From a checkpoint of a small sound classifier.
Model: 1.87M parameters, waveform 16khz input, arch ecapa_tdnn, norm groupnorm, activation silu, widths [256].
Training: 9000 steps, batches of 128.
Rows from block 5 of a small sound classifier, named by matrix and row number. Each number is 128 + 24 x the weight over its row's rms, rounded and kept within 0 to 255. All counts start at 0. Numbers have three digits each. After the name is the row's rms in percent of the matrix's.
After each channel's rows are labels from the 100 clips, of 14976, where the channel reaches its highest value: "responds to" is what is common among them; "loudest" is the band of the loudest frequency at the time of the peak. Only what is clearly more common there than usual is listed. The data: synthesised sound scenes: up to three everyday sounds over a background.
# c30: last pointwise conv (model.blocks.5.c3.0.weight, 256x256x1, standardized in use), inputs 128-255

c30.28 086:128128128128106128128128128128118082070128071103128150128110128105148162143144128095149042128229128128128128086082128128128193109116096128128128128118128128106097142128156128128081128128128136128187156128128128128170126128128128128074128157212128172128152128128101128128128154121128157183128151128135140147185132140128071210230084151053107128183128107133182128128219128086128110170116
responds to: coughing; first sound: coughing
loudest: 2000 to 4000 Hz

c30.83 094:128141128100139128111153177128107128158128128095128134114128128081128173128128128128128069092166138100115145128128128136128132137128128111143128128128128181117128156110080128175112061122128086136099120128128128145131128183142128128128128211128157128128120096152152142062128128194161128127148129128180134170128154108092178126128128145128128128079119128206082128141089155189131128166160
responds to: creak; first sound: creak; church bell; first sound: church bell
loudest: 1000 to 2000 Hz

c30.229 112:128128097128110132128128128128155126128110128128128128128128147128107170134153162128128128128103117109128128128128128128128128134128128128128149094111128128081098128128128128112128128128128135111137114128112081142128128177128128128166072048116128170146129167151117128166180088140128113178119128133142157136196128128128222128112148082128128058128108128128128128184128121083139160203091
responds to: explosion; first sound: explosion
loudest: 1000 to 2000 Hz

c30.3 088:128128128077100128122115128128128128128092146082076128168128128128186128128128128128129128180128128095090163128128164110126128128128128128128151189122172128128128096128128095129118128094128133162128128183148129090128128128128110139123128209136128127106131125185149128174128128128202081135140055110128081053191248187128128133142158128166128084137119128090052128120128171128128128128177
responds to: spray hiss; first sound: spray hiss; number of sounds: 1
loudest: 4000 to 8000 Hz

c30.194 096:100083113128128116128128101128128128128116128128128128103128150188143054128181075090128128125158132128128083128191091128093128128163128128097124105141211128115128128128146128128116134146151128128128114113215101166128115128123074156128128128128091128195128142115128128108141128125152128087131128166128128100128128158128128186128128128136074128077152095128128060128128090135128128142128
responds to: bird chirping; first sound: bird chirping
loudest: 2000 to 4000 Hz; 4000 to 8000 Hz

c30.146 091:124099145128161140126128123087128154128128109128144144128109150129098128146108129128128128116128135128092128066107166128128128158187128110128128133128128128128091109128091128085107152128128128128178077155117128158128128128171128018162128128120128170128128081144185128135128203128102128128128174110099083216111087079128190128128176124071128174072136209128125078128078128201128115215109
responds to: explosion; first sound: explosion; number of sounds: 1
loudest: 1000 to 2000 Hz

c30.156 102:150091128124127128155126195139128129128128053128128114083090094149128128128105138080125128128131131140157128113146127128128124090128084157128128128128128114128094128128124068128163130139091075099215122128100150065128128128128128195145151128101128128159108128099158128128186128119149128128214128089128128128072128128076128170128084113212128159103128141128128103136128128179136128167034
responds to: barking; first sound: barking
loudest: 500 to 1000 Hz

c30.222 097:117163128080118128135128095128145128192111182128078088131091128128161221150118128128129128128128128166128128128189128104128128106120128116145098128135107128128139128137069121183106128089121101128101128128128128111128128128116100128128128128179116144135132083128081163128128128128128128128164176128109128128128128172128135117049074128128128126104128128149145128104128155128128094128132
responds to: phone ringing; first sound: phone ringing; number of sounds: 1
loudest: 500 to 1000 Hz

c30.29 092:137128128128098150169128128128128198077108128105128128128128128107128128128128128128111128099128128077159099128128107157126126128128128128107112148128111089101079100128128128138099135077128086096160128128120128128058173120128128196128128135128090128077094128128128098091150168128128128128128128115163111128092128128128128082147128128130128128128128116081128128128123128147128112128116
responds to: mooing; first sound: mooing
loudest: 250 to 500 Hz

c30.190 100:183128128107128189128128156138124128128128133128100128168128151128128128138104128128112128128128128128128103128097128072128137193109099128112128128130128159148128128128128128128128128089211147144128138132132128140128128113139131180116128128148128129128128085132128091128128142186128083122128128128128108139208104146128128173130065120120167128135086116107186136128128149128128084185092
responds to: coughing; first sound: coughing
loudest: 2000 to 4000 Hz

c30.85 084:128128128128149152128190128128128128191090128141087128128128154103128112128128128128128124128128108142071128128128128158128128063148128128087128128128128128128128128128133128131087145101135137167128110128128128128128128128128128128104128128152128109072082168179147128055076181128109096212105128128081147086128128128154128074128128092226124072080128128136144128128128128113135128149171
responds to: speech; first sound: speech
loudest: 500 to 1000 Hz

c30.165 104:149131091147128177128128128128128128157128128188119128128128128131123113128128114042157160128121128128099128152118116089160086108182128128072139154143134128128086128128149133128088128117148122183098128128128122096082160153109095173128153036128147128091132119128201108083104128128108149207104151106094137091155125152151063128091153128128105090128102156142128128108100143080115084154169
responds to: laser zap; first sound: laser zap; phone ringing; first sound: phone ringing
loudest: 250 to 500 Hz

c30.100 112:077103128108199128146131078099128147089128182096128128128132128150068084128128144114128128128150128128113128120128079139096128128094144131128119145128128128134175107146127152172135128128128094089125171206128065076137128156131137083128128144128128143163128128128128128131091113107128122128128140039111175150128178128128128128135183128078150128166185145128128128128125116128165143109126
responds to: frog croaking; first sound: frog croaking
loudest: 1000 to 2000 Hz

c30.232 113:131090067121128128128147128091128128083107128128146128128128168120149125128132104095128128128121129113108142087128109128128128100113128128128128128082128128128128128128089068128157104128128086091090157105128093128128133182128128128168134082188128180164145167170149128115117128196128128128128087125128113110110129128095168115086128128125128132128136183128169135125128128128155128128128
responds to: explosion; first sound: explosion
loudest: 1000 to 2000 Hz

c30.154 113:074144128128128092211196128128128134120145128135128128128128128128062109139128112128128146128128150094106075128124128085128076104128128127128135097091114151139137126128128074128128128128128162077128090128159147128179128128128184064128128101111128125128123100103162108126124159110128095097128184128128128108064124120133128105107128114128128128128128079128101128128169129206186128128151
responds to: barking; first sound: barking
loudest: 500 to 1000 Hz

c30.237 105:153128128128128128128156128086128114128128108128128128168087128110139156154128151155092128219138093128122150128109093128128182159128128128141128188072128124128128109091160128128041124128079062154158128128128129128079128108106096151103070159141128128128129149145108150128086128128128128153120083089216128128215128114116170175128162128149118144189128050117128120128128178063124139128128
responds to: spray hiss; first sound: spray hiss; laughter; first sound: laughter
loudest: 4000 to 8000 Hz

c30.9 082:128130128128093128137133128146128173050128128128077128128077128168128128128128100128128158128128136128128128128083128128128179128143149116121128128121128128128128128128128128151128128143128128128128128127128161056107128128128128198128128128128145187045135128113180128128128088104172202117214129130128140128075128128128240056128126067128128180100115128128108197150128128186128128128085
responds to: mooing; first sound: mooing
loudest: 250 to 500 Hz

c30.204 104:128149109128128100142136117128128128092090128128120147144088128114118128128128123128116128128147128128152182135070081139128108128087128128094128128115202128076128136128128136128165128128128128054125106128085128191128128088147128155144128128128128128128128099137158128128097128205087119128142086156090103128173094096128093128187107130126128128201117041128128147134128151128139180082111
responds to: whistle; first sound: whistle; number of sounds: 1
loudest: 2000 to 4000 Hz

c30.67 097:136128128128108128166109136104128171128128189128128135128128128128128128128141128143147128128217123170153144128128166086113128128167084091128128139162120128128102128141139128128128092086128128128119128092132128075093128128093148118128129128128128128137128128128139141117053142128128128099128128128128128128140113128128152221096172128148128162128246128128128128128128128128091120134097
responds to: frog croaking; first sound: frog croaking
loudest: 1000 to 2000 Hz

c30.11 084:087128174128128134158130128128128120193128155128121096128082122128112157105175080129128119128170136128082128128131127128128189112145128116100126128128128126128140110128128138176128128128153132128158064136128113076128168128081103128128128206128128142174108128095140224137128101128128128058141121162128128047160150118191149128132094128153128155186130128128163049150073147128128160128185
responds to: laughter; first sound: laughter
loudest: 500 to 1000 Hz

c30.196 113:128128094128128157126128069128137128128080128128128128128169153128249128174120128128118153128120135165147128071125117086095118128142163127128162128141128128105181115180128153128128066160121128128128113150123128125101175128147128147128128096114131114128128128103128110102128128128151113128153128128158128128128151089128135128138089128082154169129095128133132138128128160128128137134128
responds to: barking; number of sounds: 1; first sound: barking
loudest: 500 to 1000 Hz

c30.117 105:128174165128093084145112115128141117119128172095102128141128128119128132128128128170128128138128133161064076127109158128145145128128120128087108117120128131116128131156128128088161128111128128109179060128128128160128128120128075140096119169128127184128107128114138102132128128121128128128128128098128128154103128055148095117085156128162128078128182130128128184128097128196128082074128
responds to: creak; first sound: creak
loudest: 1000 to 2000 Hz

c30.98 092:141123128114128128164107124135152128128229128119128128126128128171128112167128088128128120128128162128128082137128182108102146128127113131128092112101099140120115128128128128128128128128128139130128056148128178128194128128128163128166128217128128128065119128172157128126133128113128117128154174175077077167128070038128128089195138128128128046128127128128165155128123128243202087137157
responds to: glass breaking; first sound: glass breaking; coughing; first sound: coughing
loudest: 4000 to 8000 Hz

c30.81 095:141190078126128128128128086111128128128128128128128140128128147093129128128128100170128128128197128128153064156134128128157171128128110128160128108099075111128177148161107128128128128128128128096100165122124115180076128128139079128128128122128170152209119106128099128128109128155128128131128144070142121213084064128154128128115123128128128156092203090097128097128111128128128129128176
responds to: frog croaking; first sound: frog croaking
loudest: 1000 to 2000 Hz

c30.209 105:102145122128128145128128128144129112131128116128132128128128128128057147128130171128128119128081099128081117128128128128173143131155080105163129128100148142128161195102164155108086128057166081148158073086198128144083135096128128104101085145128138194128159140076128128099128145128128128071178132110142039183102128128128155128128128047128090128137114087172128128128187128128149128107103
responds to: creak; first sound: creak; number of sounds: 1
loudest: 1000 to 2000 Hz

c30.122 094:128128128186128128128128121128116129133191062072128068128128128060135197121128154125100128128128173128155128104128128128085128073128128128128111128103128119128127084137128124161096128150131128122062173107168128133179128128128128128128046128128128128128128128168003133128179128128128125228174128183128128180149128128128128121132128128195128128128128071128128128126128134072146128109128
responds to: speech; first sound: speech
loudest: 250 to 500 Hz

c30.8 106:142104128128138137109123137136128113076169128128155128109130184122128167128131096127128128128128128156185091124128128083128128128139128113103128085128128135056128128128128107128128128103128151115047128128128138128166168117128128181086128241181128177149060128066128104120128182164128098107158128076128123197111122165128086144134111114130128128125171049097140099133128128128177100128128
responds to: frog croaking; first sound: frog croaking; coughing; first sound: coughing
loudest: 1000 to 2000 Hz

c30.187 087:128128128128128128128128142124128128140128092128170094128128175144128087128099108165128128128128128120077128128128128128133169088128128128192128128130128128177095099169128119132112089128148128107104073153099139123123128113128128198128128228128073108119134140182085128128150085128235128141161102122128128128128128167109084128128167128115151128128128155131090040128175139180116058255087
responds to: glass breaking; first sound: glass breaking; number of sounds: 1
loudest: 4000 to 8000 Hz; 2000 to 4000 Hz

c30.183 106:128126128128128133101143128067127128128120132066128160128140128114182046128128139135145128128108128146128140138128222128164128097128116128128115128138115182131105128128171128128128113128107128127031120108157128117117179060128194128163135106163128148100128128159137066197128128101128128125108128121128128124194128128128128128128135111112092108170146158128128128119160138145134120128088
responds to: car horn; first sound: car horn; coughing; first sound: coughing
loudest: 1000 to 2000 Hz

c30.153 087:128128128182128128096128128128123192128128128156156128128128103128120128128147147098097145134095089128135128142087128128128132128119128134128099142107128128089133153128224128128066128182128128128057082161054128126128128128154128128128128175169128128128132145110074128148128149128128128128128098128128179065128150128128180128104155088128107128098128178128128202131128128135128143134100
responds to: whoosh; first sound: whoosh; number of sounds: 1
loudest: 500 to 1000 Hz

c30.42 092:178128128128128128128128147105098085128147128128128128128128128123125128128181119166128104128128173128088121215128180102149130128090091128128085128130125117104128048128125119128065128118128128128128029157234128128128128128159123128128141120143128176128112128114128169065157085088201082096199150126128110128035128143128109128151128128128128128090143128144128128128128128159128115128153
responds to: mooing; first sound: mooing; reverberation; text has "room"
loudest: 250 to 500 Hz

c30.160 105:102128086128128128128200128128117150109128128188128052127128128129128128128128128128150134128093128128128126128098110118128062143128128128116128131128128161128095147128155070128128128143128128161138128128133170028176116091096053108128128128126124128128148205128128128094143128150128155186093158148135137088128133148128128133091080093128085128122105065128128128118095173128121128119152
responds to: laser zap; first sound: laser zap
loudest: 250 to 500 Hz

c30.185 095:119104128128108086114148128128128128107128128132103128101128100095128128128164085158128128128255128148095112128128128128128120128085128122158185128116128106069128180128135155128128128128128086128153128128128088154128128168124128071126103116154077128128056164128129183110128093128128128128191160128235089128128128134160128119128073077128136128191128240104106128128165128128125141128151
responds to: laughter; first sound: laughter; siren; first sound: siren
loudest: 500 to 1000 Hz

c30.205 092:150128109128128095128191128128128142126170128136062128117161128128128128102099141063128114128132128128128091081128120128128182100094128128128128128121135128128128128128133156146128128128150128189053128128118128068128128114103168128104128159113149129128128199128087128100168128095118084208114128128128119168128128128128128128184128117128139099190196128095184117132128128128154201128110
responds to: coughing; first sound: coughing
loudest: 2000 to 4000 Hz

c30.123 098:128054156084103128083136089113128128174128136128125128145128128179135207133156128095126118055125128161092081136128128128128159129128174105128128128128128116130098128127128124128128128126125128128184128089174128128049139079050096091146118128088129099128128146128091128071111128187128128172128128214128101155144128128161195128128128128128128128095150181128104128128128128128086169128128
responds to: bird chirping; first sound: bird chirping; glass breaking; first sound: glass breaking
loudest: 2000 to 4000 Hz; 4000 to 8000 Hz

c30.14 083:135101072128128128094128138172128063128128145127128128128171128136118218090128128128128068128136131099128103120141138128128178128128128138128128133128079128128147121118128115128076128128128128128062158128167128188128094074121139128177128157109128128202128128116128128128116128128128063103084128128203092127128128106137104128102128128128108128128128128140128128128128128128133147128165
responds to: laughter; first sound: laughter
loudest: 500 to 1000 Hz

c30.89 093:128128140123128128128158137095112142091113181128095174128128067165128142138164090128128128107111128128147128128084134128038174080128096128153128140128146138089128128123128128106128107128128143151128176128109169128046128128128091154128128187128175128152128128128206128098128128154059128128093128129128133122128128096128136128033161110177128194175089128125069200128128107116082175128128
responds to: whistle; first sound: whistle; sawing
loudest: 2000 to 4000 Hz

c30.73 102:164117072088128137135094128104128107149128100128128128126133128128088128168141128149128128135091169128128128128128128128145106128128128138142144078128163128176134128128128177062102128112147135120108072128128128128159057119128128128128128128054128121147124128128102128128128074128172128142138128056114118128145169201072128128128128090136128128098128155129126128128199128128128123190128
responds to: whoosh; first sound: whoosh; number of sounds: 1
loudest: 500 to 1000 Hz

c30.121 115:107111128121128138128128128154128179128128124126122128128119128128128123128146128128113135128136128128128128128139160128118128162156128115118128128128111128071112128122128088128122117128122139128099091100097105110128134094149120146118171105128089128128099128150128128173128179101128128128155128128181083079128128104138166128122128128128128166128128128094091173148116111128128168174128
responds to: spray hiss; first sound: spray hiss; number of sounds: 1; background: none
loudest: 4000 to 8000 Hz

c30.65 094:042128128128128128154128119137128117107128128105128155137124128128128083128154128128132128128133113111128086128128128128128135072128128128087128106121064127128128148128121127128128158161096128143126178128128136128128135058128088233077120109068128128128089069128205128128125114187109128128170128128111136165156128094150128132150078117231128187128108076098112128129179080238134128128045
responds to: mooing; first sound: mooing; number of sounds: 1
loudest: 250 to 500 Hz

c30.182 095:086127156128158091128128088128113128082128172082128128099128128128128128128128087180128153158128128128181128078134127128128128114137191128107128128128129128120128128106087094117152128095128128127080129181086106074184109122128128087128146157142158183082128098187098126128128181128096109128137143108158186096077100133156128128053142057159079143115148128128175128142082128128206107130181
responds to: speech; first sound: speech
loudest: 500 to 1000 Hz

c30.35 097:128116128088153128128128128148139128151128118128128124128128128176128083128128128128137096160158098128091128157128176104153160128074142104128128128106128117128093128181154128128117128128128105098146124142128128128116171037098128156128128128096132119128118118128066190114128099132232054128128128190111128128128113076128079121128128182124128128119128213065114062128128133227128169128121
responds to: glass breaking; first sound: glass breaking; number of sounds: 1
loudest: 4000 to 8000 Hz; 2000 to 4000 Hz

c30.2 086:128128128128142105128128158117128116128130128128140088079128159144128081128128128160140170150128137128130128107114173183128128128128090128136128128128162112079128128128127109122094128128178136073128108128128138128128115128146198120180128157073102102122128124189169137093166065109213094128128128128128128128164128173114128128114128167128161088064128164128128128144088114178128163147154
responds to: glass breaking; first sound: glass breaking; number of sounds: 1
loudest: 4000 to 8000 Hz; 2000 to 4000 Hz

c30.46 081:128128135128145068128119118135095128135150128119128090128128128128128128128128061167128128128121128128120128088128128128052128126098128121128128128128063128128128152128128098128081128128128087128152128128123128128129174128128119104128105181128128187078128128210062128013107206088128128203128128128152190074128144093165128166097128154128105128078091128128132165128151121128102112232243
responds to: speech; first sound: speech; melody; first sound: melody
loudest: 250 to 500 Hz

c30.40 099:103166128128128128128128114128128177153088128128090128127128097114128141135128097121171128128091128128128128158126112121134134128131089128128128128128139128128166128139128186128118128110128103143128094128128128069152130166096128213128132128128176128044128128128173119196136128103128154128216128120128128110039182128128128128201089128128130100128128149178128128098128128165079072140149
responds to: mooing; first sound: mooing
loudest: 250 to 500 Hz

c30.203 101:128168175123128109180128128128123145128127128128128148142148168204200068128121117084128128088128112128128128128162128114109128128138128107104138128166121128128144202128206128128128115128172128128128129185128128128128128128128175089128178128128128066125128107128089140129072182128144151128080129128094128165128113128150127129128183128128082128081128136128115098089128089107083128128128
responds to: explosion; first sound: explosion; number of sounds: 1
loudest: 1000 to 2000 Hz

c30.37 115:128164086128128128128128096101128128079126118128182128115114128128128128128128128128128128128199128128128185216116128202128128062118128159128100128126128097166155128128168128128128132128080128128151142172092169081064171124156128159065128131130064128128128101128107133083128156146118128175134128075100187180128128180128120128128161089128092128103144205128128128128101171128139128213087
responds to: siren; first sound: siren; fly buzzing; first sound: fly buzzing
loudest: 500 to 1000 Hz

c30.54 098:128109128113100075112126134105141095161128128084118139102128128128128149138092128145128128128128158128049118128128167128195136128128128128109128184088128145128116080128113111170043128113142083128128137128147092128128144107160128051128128182128128152160102128190077128101128235128128059128148128128223084166077162128134128128093128122128055128212131190128128137161128196128128128186128
responds to: laughter; first sound: laughter
loudest: 250 to 500 Hz

c30.163 096:126128128128128128106128128128128166128128128110108128128121127155101128098160115090184106195128140095128128128149128121128069115128128128092209128121197128085140128128081197128128217177077128154100128128133128128128128093142133145128153139128128128128145140079128139163142103128158168128128128090128160128128128165139121156128128128104128140192128091222100120149128119128128111128161
responds to: car horn; first sound: car horn
loudest: 1000 to 2000 Hz

c30.128 088:098128128141134128112128128112101152131083136128128128128124128157128192167098128042128128146234136128128128154135128128128128092120154142158119154145119134110060128125128128194128163128128122169128128128138128057128128135128128171128126098128128114128122128191039154128141124116128128159128179117102148128110099125141107128090128123082128113135128128128128128128108166128128128167128
responds to: phone ringing; first sound: phone ringing; number of sounds: 1
loudest: 500 to 1000 Hz; 1000 to 2000 Hz

c30.94 090:073087169128128128135180128102128123128128128128100128128128128128106128180128128089128147174119128128128121128128128128138143137128128128128117168128170136128128139118128128128128128128128128211083128128050128170128128120128128128128128155081059167081128156217128122073128155057128128178128138103128128208171072128128128166120127139128128146231128167067128128128233128125128163178073
responds to: coughing; first sound: coughing
loudest: 2000 to 4000 Hz

c30.132 095:128211128135097128128128143108128152119182128128128128146128135128128141128144046175122128128128164128107095128146153128100111128128128128118083128120098128096128128128128172150184128147103059128215064119125128061068164066150128205180128121113128128109204166128128128128136085128128142128157155128128161065131128114128128103179128115113128128171128128128128194128128141150128105086106
responds to: mooing; first sound: mooing
loudest: 250 to 500 Hz

c30.217 113:116128147128128146128111128063128120128109148179128133111201128208158128128128128128128128128128135120140120163128134128128128128144128128128121128128190128068163128128128087131128186172128099128137128123106128112128145128167128082117131128122149102128128128134091149146151137128128141136125128128128149128128128128159128137095149128128128084174213175114107128128147128128191128128128
responds to: glass breaking; first sound: glass breaking; number of sounds: 1
loudest: 4000 to 8000 Hz; 2000 to 4000 Hz

c30.115 108:128128128123124128128128121128108159128181128125099134128154187084133128173124092120100128128122150128128128157128129128128128118152174128094084131128123104128106128072128129128128128128128158097016128108153128105128128128128128128118156154171128144128128128128182128129128111115191100128156080128128128128172128169187160119189128128128128128167128082150193102128128069128160130162128
responds to: coughing; first sound: coughing; door slam; first sound: door slam
loudest: 2000 to 4000 Hz

c30.108 118:146128142141128134145120128128128104126136128113128185128159128083128128180128128128128121100128177128128128117104149145128148128128128098128149141096128128080128131141131070083128127132150128128086144156141151128128105128128128148099128130096181128189128115070160128106089182128128063080128167130105130125091108128114128128087164111084123128128164128128111128128128128128169128145160
responds to: frog croaking; first sound: frog croaking
loudest: 1000 to 2000 Hz

c30.118 099:128096128128111098155128128128136089128128128128128128095134125128128190101128128169179132128128128166128128134128128050145128128128119128072128128128128128158126102128136105128128146128119128128128072081133129159143186126162128097101072093128084199171128173117091177170131111179128128160157128128101090128018154128160114128128128128169105194128128113128128046149081163044143151130128
responds to: barking; first sound: barking
loudest: 500 to 1000 Hz

c30.221 114:128088136168190092105128128152128128128109153128167104128128189128128037128128128109145128149133128128128103159119153128128128128128147104134128128128143159144128123128122128128167138162084128128164113128128158128128123161148125075128132128128128081128128128117111122128128097152128128095128128163128092128212183145182128128051128108200144114083146117207128128128194167128132128196128
responds to: ball bouncing; first sound: ball bouncing; laser zap; first sound: laser zap
loudest: 250 to 500 Hz

c30.216 093:128071150151170128128124100128099167080147126128128128113128177178120128128106128114097150060206128128097176128128196116145128144143163128161128128128152128093128128128128082118128192128157134128232128128109128053056086089159098098095162130179146132205114101115128128128162127155138128128128177128092118090149128143128128128120163073150128057094180128091097128152128128133128191128166
responds to: siren; first sound: siren
loudest: 500 to 1000 Hz

c30.246 124:082128133071128104128126143111128113099146128071079144128128185128143107171128128100149093150128128110105128131128149128128109121128119179128128128158128128128128161119208155179128236255191128159113131128128186112128128128128128134128139133128128104124101104128128159128095127128128128156071128109128128128089119113162128128159117128116054141123115128128136154128128128108128128115145
responds to: laser zap; first sound: laser zap
loudest: 500 to 1000 Hz

c30.62 100:095128128128128128128128128161128128099128138112178128128128156055128128083097190128124152130128128128128118158128128128144128128131116128085128128086144126096132098096115128128108128118128128179140120128067128128106128148089091074128176107129128167046128128128147128158084128128149139055112110128128128047200128128128169128128074199128128128128096128115101128139143128155178096070254
responds to: ball bouncing; first sound: ball bouncing
loudest: 250 to 500 Hz

c30.127 113:128203123128162128128128128128148112128205123128146152085082128201128064128128128179154128128163125128128128090128128128128104155128128123130128112128128128109146128128139128128128128128128128134108128087129128162171091128135144195128087106128158157128128128128182081128128128130177128128096117116117113128167122071128127128085167128130132164116106083099128110126163128128100128128066
responds to: car horn; first sound: car horn
loudest: 1000 to 2000 Hz

c30.202 098:128128128210092140128128128128128128128142128111128128127128112147128130128083143128104176130187069154177128128128128151128128128128127085138128160093128128128128143128128128128128128128128128128154189135027189101064128113143128128104128173146128068128101128193128128128174128128175106150155128169155128072183165071128128128128128128207132128128128121128128240134125128128092121147140
responds to: laser zap; first sound: laser zap; spray hiss; first sound: spray hiss
loudest: 4000 to 8000 Hz

c30.150 102:116108101128128128098128128128128122128221123121128101099128167128143119168111131128057128167128138094162141078128128128153107089135111099128083128142060121128128078067128085133128128128106128128131184128115128118128107089128147145128182154102099128110128134103127128152128128100128128128128142128159128128128142154185074128148088099128128131171064128122187128140128109170179102152128
responds to: coughing; first sound: coughing
loudest: 2000 to 4000 Hz

c30.166 119:128090133105128089128123156140128128128139110086128130128128130128128128128134119128128128128097128128128088084169096128128120169169072125128128128112128128128128128145105128128128146161128135107139128129105128121128128106128095177128128128138108128128128083128128087179128217093106141106130128159148128090146115119127128128097153128070128128150128128120138128128128120128147128128160
responds to: spray hiss; first sound: spray hiss; clock ticking
loudest: 4000 to 8000 Hz; 2000 to 4000 Hz

c30.48 111:128128198128128083144128133128197101128128128128128105092128128072128058162128128129128128128161197128128095134124100144128128128128128128128141117157128128128154137116128128128128128072128128128145152128102103138111152146128135140128080128181128133148128106128128116116147128143063124148128107098128148128128128101128081120128128123128091171228128099150128128152128131128128128220100
responds to: coughing; first sound: coughing
loudest: 2000 to 4000 Hz

c30.34 105:065162103128134128128131139128102128114128141080128136097120128204113128130128093126191059128128088130099102128135128128128128155128128128140149134162105128128044120128128157128128154128125128203080080128128128114128118128110114179155128128076128147088117116128183126185104128146165191065112128105128092095128128116093077159128128106128160128177128135128128092108201128141128066125128
responds to: car horn; first sound: car horn
loudest: 1000 to 2000 Hz

c30.6 103:128128128148128090159128128108103130128128128123110163128110129167128063128149160155128128128128128129128128130125071128128081130138128165101172128104128136146128128128148128128128103128087062128195063128128170158212172128173128130103128109143128128079128119085151075156128186074138077128151092226123157128111128128128128128128128128128128165128130128116148139128175187027196128125163
responds to: coin spinning; first sound: coin spinning; number of sounds: 1
loudest: 2000 to 4000 Hz; 4000 to 8000 Hz